{"train_examples": 203450, "image_size": 20, "arch": "transformer_decoder", "layers": 8, "fused_qkv": false, "optimizer": "muon", "steps": 17400, "batch_size": 64, "lr_schedule": "cosine"}
Rows from block 5 of a small autoregressive pixel model, named by matrix and row number. Rows with one number belong to one neuron. Each number is 128 + 24 x the weight over its row's rms, rounded and kept within 0 to 255. All counts start at 0. Numbers have three digits each.
After each neuron's rows are labels from the 100 images, of 14976, where the neuron reaches its highest value: "responds to" is what is common among them. Only what is clearly more common there than usual is listed. The data: abstract colour fields from 500 small random pattern networks.
# fc1: MLP up (model.blocks.5.mlp.fc1.weight, 1024x256), inputs 0-255
# fc2: MLP down (model.blocks.5.mlp.fc2.weight, 256x1024, transposed), outputs 0-255

fc1.522:134148110147138125117115162149131157174141101150147173137098128121140104121131134095128113131151107123124091138100142115126128159121153129168097122138090124135104147145088162114114120101171144137136163137103107135117113140173083134167112105121128084061125146157166146103157118123133151077116130144118096115114127102137120128170174162127133145093131076106073133164072085113111169152122146118179143121132127128077139130154089137149159129101156175098150153130154141081141121124113128155138113145124158128113112121130108143155105112085109127108170085125101116143090098124138155137136138143091135122104088123176127109156135096122087144067133115112153156119092145111144098161103152164108144168144148148121132102158113165145143112136109131138113138129131143177134115108107141
fc2.522:159118129129123118161102132111153127158078117146165133111115101122160119123119122102142167136114169099122104121098141105108119155151123106104161086132115140138119184151127118140105094137065133116118172132097108126133139163113131175115137144109113191153144116132095135176157097124121116123146127134121105166114124129180162185159140125119110140129143169143075176096109121160100168074126155090105146109096118085126062134081147143135183118161167129096116126126100163153107123121118111123153123092126094126157150125132144100132137116102153105116171107115105160131132155118097152116125100136116108192120095092150144127093129124157149140109146167151100127112128119117146115111163090139149141097159130130128135109105145117137153084151121130111099119136129115147132143125105150
responds to: mostly red; bright

fc1.465:141098110115130087136103118095095117142125122149145168152151151119116084125127144102124140170142144147155090174113121129160149104111106111121122175149109158109170162145151114143130106109107110146145148099141102151119109102089117165145167121158130121103111127150108085115158119068158138123118146102163155107112138113098116123136100114124127140162147138159120159089118149096132154108119143144107140132104093138123109145157130130152135104144142125163100125181155143115166097127156164133110144118129095134097097126156157113135133147163111082078119162171181168147140116129168139118173178140144123093136126098134117138143130162119102100141096157091180098127125124114134122100169129136112130102156101108101077118113083156107082141117130089122137129110148112112137139122127056
fc2.465:089128163117098142084121166139135161110156108145135136136165145113120122113122116179149118087131069118112085054145136105131157149158139126121137119083138088157122088168139140096101148109148120111159111137111148147153116133124123125127131131153123144187100142105071119139130120135107153135114126129137127144140135114105149193143162100132108128121136127143141132167146116140115133179105121110129109077142180131145120085121163170108098115133150132099160128115118149113076132137119104153112103117146152128142142107101113113131146111095123165135080119142119159138159154114140082089144107108091131158117119169128100138178124102135193130157126155130144094121101150092095102110101140080136120084145121134168130151155138109149143079129090097135133149146150126134103124140114131
responds to: mostly green; bright; smooth

fc1.489:132147119102126117167132147162114142122079129121165133140116136126155129137118152136106164128124178126115123128129114085099100129153130120151120073107135178166130119105067115074155080146160120110127160114136170120118074122170192124123130078108109091127118159139141110106156122140151129152105146137091084095143112162109097083105134133159104138105124155108098152127170174098118176133113096121115147090106129143106110162133131083143175139141145126110091153140107123117101137128118087160121111101145139136117180148169120142155124095146109127119103107139161173136085151124146125145108109115128130175088149107110125106139107123122124098133146159151132136154174123129108124148164095095096119152110107114165153153109120126108153116148133125148113097124098129153113154137156145
fc2.489:103128107136133166132137128106123106099175158146075111138167126144107090113134128143139110102097126147134124162125152143111117129112112073140086135146082098072181145132140144187127162113134141130111135131092084142095150079062125136183122158160144137153136114131090135138108131128114145134109141104085120167115171122158111106135123128138141155169146136158144100145110075157116071168133163112165121143153133121126169107118128157106114145141133112135122092125098120107090119163110165084145136128164118113123106109148110119126151140150127095117158134148133133134167130145115133134162159121133107089152129127136136125137124144142146129098156093094087149099082138143121142119120140115172151129131147125116105098074121107147096170146167184124144148123166132102156123118098135
responds to: mostly red

fc1.300:108126144127115129179105175093098160116175129120167138107107119135201121164126111119157096158133129116118175118081152120076114132113080117132120115122104164150105149128106123106107166085115163152136137134114154082109146140142140131131108132156124125144120093134174133151128135126125135109110152146115145081079081095145120141157099160112119146111111136149156108083097135151174124087099155105123123135149106132145112123118168104128134175159139171128138122100164112121168124123142109138139165145143136116124147136117143123121154136176130175160094111116133131156090126128127124132136142142117132092121143120125147134076062127128134117116129100100111122126112173104125150082158133103082143093166147158161125140140132151137087124142147112086149142148110089080142135133117080
fc2.300:128141110143165096132125116121134132160100103142163140140089078114149105140097123137144134096150136108109149150126132178137172092132107136119117075104135143116171109141125095154105143159143070151098133157164083123119074166119130146123111123129128113125118132147115156172137086097156141141102103170150148106133147128176194084109124119167126106121087098084130155122132168094086100153116128085139128155151157127094112135080105131123094174106155138142105154151143150146121140160140130138156087143139127146148155140129137129083136115136123095079109133119161108125115121110170149147155143139070153135137106156141161118145121151083151106151132135125121154116126110116111136144118119118125133173076101099121169131154109104130148147089117140155099109117131101116135123124151165
responds to: smooth; mostly green; bright

fc1.479:109153126156128121122112119125096127111153171152113096120117131122118102098114105195145154140178120103075137134186112129142097131116103123154152122125108141129103135119137107193162149115106158126154137168123063100093114115126136164139168143133093111147131103146090099118096129110113123150140138114144102118132088130153165126178098145165156155123121123111134119161134113180159099122137137147109125133154147118114146137106147145107171169124108156144147147107117127133168116118143064091140172086073118118126103184148103077156103099116136100127142148111120118153099119155148104125147136137142140129132125145145117093183145124114149113112142118116122165112163129129163131132124083131142163111114097138106078096114150140082099158156111139130119112120115094141129107111088103
fc2.479:169139167138094152109117117136119135165105127120172158117144147146122192157137137117172113148117131150147106150113116133088173117100137181123116129133120099137082124130066157149100119127115104150118087090150132130147100094156137116131120136143166108117116105132112130064136109171148126087095068096132174131113195094125128129092104153134102136128107109120146133079101135097097120108140123101156121117079083144151162118142118114094117109123104125121119141132098110130123119114102143123133110119142118139111159144167134124135169079124133101132126164138152081168189143117124104137146122150170165126132120140085105140139143141131139135141125113129158096150180168164133131133155146119140091113132183122117167117099104113097127142103122143117130117170139124114089151145140132
responds to: smooth; mostly green

fc1.478:133123166157120131115158122122145149117129141162122107150093110152105121111141116134153110086108117154148168122162157115155110103100121096152122103096116129153122136108123106153134131152130121092170156159144131128122150135107126109146130051132146145145088127141176134090077114103151147128123118114112150136143155135181103093110129123115091123107143144108144133170077119117162121151090082104134125084152162106118118101113138101103090127160123172078126116143147158098130112099121125118147130114098104141143171093129164101134138137090089166140121180109121123141131161161136136111132165152128166105109092095140119125113126125159131144159164133076075105164167121170154096147138132161089132166165138121125134088138141166148112100161157134108119129119096109146113119093148137
fc2.478:130122134137120138107142185167114103169131108160136101085170084128142098146108130115136144178121142082101114128108122129130173127125113169140121123152123125126112107159117109077129088147093119099105130101138140152150129097124118111102163162114123133184163149115115159137152093142119149133083132124154097095131137171087137129101164178124108130156127113135139158105141140124104130089161151143110124094116100204080099133156117095123126131087126120101121183107135130214149134152133124146129089136152129121101150125127127124136107119140156116137129119127120099137115089121180126136131106112148107132127139168109169128125134091113155112123089128091174158125134144112121155124095178144123109102112127136134108177155140131093109110137086159169141125093148139118115127152150145
responds to: mostly red

fc1.192:096141128143167169117120123126128126136108143095123163106102182088147121148140076074138106116109148106132133157147167180151132112124125119125165104122145108118154129136084077084136137138099106144129148151119106107177106152163084095104087163152128087160146128160152122112127139104131108110136122116135119099123106125182112110138145080107133188130126106121196130114147164166120064120101121130136113183117119107109094129173084113143131093151148130144147121090122104154133144174149147114114104161159116139135142144125126153106115104134142133173145109125153112176132119134135153125121111094088097116122132148130092166153165096082142123117154135124136146107113099144131086112126119112157147170152140140138135153126123138140167114154142111143107134144128085117118093144119125
fc2.192:101114117147102120144124133128115117156171101162117091124096117139116131130125107140100105105129131161179141077140121092115170089107169139093098177160105101084127103143132125161107124108099124121132076113133136152115137094119148116168130159124124120147094164144131106122145134072107125186122099103155159110126135159103149167120111158133123140135145111115116115132133113146165130182195136118106129094131134175154136131099177161140135136132160143146131171168181148134159126168104142120136117121142128138113127119152150140115134134081110150075138118159108163101115132162175117145106145148128160113146127136127108119126143115146133147143127080137123113123150122148114146173101083094136160107149110112141141116074137132153122135113105096104110086103120154100125138058106139
responds to: mostly red

fc1.731:131146131163110164120154078140156112119118136139121142139154138112150111147111134137119141149103192142149125121125188123114162137097135099128141145122116063124096119110160138111126081133143122132118130121156090157145168145116129122153129167122119083101152112156146126158137151165107109106139163097138100133113107140119154102102147102135092132137144160153142118097108071156138134087139155132137147165155149094129083131142138059126170111086132130122183128118147129138169149118085136127093106105132137138127118112094167104073121118134167091101137134142126092105091121113147158139121090117179109076114135153100117146145108088115176141116145099136125153164139142114134120143141101171139067104168146125162151131163138146137127124117140127119097109137102091085119127114124144
fc2.731:134137112133154127100153087136113123146105132147175138108130111160132104129110120129113136093090140148135123083173108116106082094148086134089111153120115140056144115125123149173143132137141096098091146145114162083081119116120140130111140062117162157112096137104080130104123102168145123159140143156123154157167155126103147156079137139126128147155111106114131120148127168106141080158122115133081106123130135145152153092151111129133095137177157134123112147150133160136132118131110125157123129091112137136166094128147147120173101151138109130165135122128123153157153151147100122139163122134088142134151100112168119128124111106134109133158081167113108126083114128110117099127124174105107165138096122170109148113100118143176117088114143152115158191132153153136157103152108141
responds to: smooth; dark

fc1.298:130158112100115108143142151159109134099109150068116123109100202125114070124124095149107169153170122130114140149096161142154113132145142139089131145106142146122085177125116132087115127151141136099083110147117118127117089130109101099132125113134138146139165161154137135126139134146106139099137128153105151135114151149123084072126136103130153162110144138111115127133106107124174103120168125103151171170098138099137085105084124157142116108130145095155151118174128128122121139159091130122104103133134099092128112151181124140094161158103112140131140088125116094135120127132118146157154151151112130179137183133138145136143170121146101139110126192138145157122120116115144151090158168175109131119148099090131117154122122146132090098144105105115129114145164069170113109132128115
fc2.298:123109142146132083123112083123158139159133099179120153118151102154114154135141157151155087114137162121163101165114114097094114100157119121149119088145138133132154087158131098143129114116124103112154193109127117094123119151143141156093139155133144121134099139108075163087090099063129150107095133110173115122162125115158171159112139137135143129134124160142148137125142128107103135132111147125136143115131105128122163123135165113150175159065117120094117127088166106160134141092146142121153147176097155142131115127139153145144101124196128114154085159109158164112142140121123112101099138108089099090144095100117137084123116119135080146148118103135101083137124160129108112130134097106153096132080125163170149111102129123143134172149138146123102118111127149136127133105138124
responds to: smooth

fc1.665:108111165110120125112125170108159150115132120140147148178107156108133123110170139096142172102107174091120106116124127143152165148139111120079064146124145120096127137116141159127165160138114123103097140140098106147091097135152097106101099094155144130176164099131125084157120149123129152147099152120075064110143086115086115149137081121140110185153120155126135135130119101167093136076136161162157142137165131130127117160125143122133122117142123146128148131136079137154116085094164110102154130127149136109078121151173119144129186142147091154137088116131157121137129148088141116123094147183106129104091119125121131140114144169114134122119119145109136110143175132131149168095156138132142133115139152120147136083145172108115106150134114106115129111130119123132153123152096123
fc2.665:128125129142139114186113139147106169182115119117104147138146154143109109132116109148143124126132118108123116167143108112128124092145120116169168116178141126108175098177106108132076092116116132124154129156156108110162136148092105189097154134094181126105090129127148144118106137108136115151179099114170156105121139100143095102134097125137122097112135083124120122157129166059117112158101108114149153106144128151124139135105112112152098159107160104129094115145142125131090137084129145129146113139076143137145133133110121145119102165122152147119166116167142085095111115151145148090142111157122157150136140142171091077162147115123082103091084126115101141096133145120136121125145168126136138142123088125146107131131081121100189123097120148157116125121141122122108170145124103
responds to: smooth

fc1.662:113158111131115134120115132103147134126128156093112100146148091120137140095106147125138106150125132106127153147133130105156093163101116137119112115147112124183160134146122135093142156169075143133099142140144159130101107126093069113137175108124127161137096130128192127152123165104132135168126112153116153123105074148178126159127142125125159098151174147142101163139148097135134128095130136058132141111119140102086152123115146120149118137100140138117099120162081147107176119158153150097109106124138141097135102097103107139117130128130121084130086121095163091121179145099121095148092163071136128117151101132163101141082136118155119123138117124139124106157149162153158151153146145109119129092154126145104116128127114127109111173077126102111137130184107100138116133174167139
fc2.662:144098131139102121118121132117134098119130080121156131132119130150145088134141134116125114114129108111113154151143116082147116106122074131142134161117166132110111150137123146119102089130105130099155128136103103119139123106200121121182141136100130111103103123107088132117094123120145131059124166135164135108132130107123140129148186151158129151110120118125116165093157156107140108143111137198158117137061109143155114095131121177123138124112109132093162126154148157123135089135106155128185101113103119124101094138200142136103122123111163132144149127157096136135115113149100120098153138179133136103136127136155096127106153140116133133131099141123183095099151141121119133131090090157122095171095175156148109142143129189124136109132111153157101163112115147141070119135097146
responds to: mostly red

fc1.575:093153143134100148116109134099145130092146157088103135091104127135148139102133109113110194116101093170115071151165158170094116157114092153143093129064098114150156091168125125124160128110126132164135113152136169148161163134131119122124110134126122089144117117152141155126132086095162134115109123133158123134099137096084134145109122135115088155119095145117174121139142172117164096140164148090136140157119105097119177105104150129117124093124138127113172191142155145130121142116135107094136136114146111134135126115098135136120114143114141119135136134150130137094148130135150120153091152147132118132103153099126118129155123138106091165130121090129152129126169114167139121166113063147104137135135134112178152153112080116134107064094134128123135133101106168135151094167171115
fc2.575:180144135118150114150139139107152119182088140150125132096172151132111139128117154123157146118123105115139183154126113134137104112096133142109145129150116131131072100124142164118092136115140113132126159126096123147142125104117166133096128114107133131144108138158093123148133086110156160150155127113145100113135113164127124116158123100133133138152147149111157119085143120113110140178146107155135118112113176167133114085148136134163160148116126113172088143074137120147153127145171136145116100116121157108103112109143106154135077120154155132106096145135144083159118167135119150121127144092116107142139085138108122148132106115121140121118073139133074130114158120093100140097081131143099099126147107172132091062103216173129113123153125145121123140118123091160069129125162149
responds to: mostly red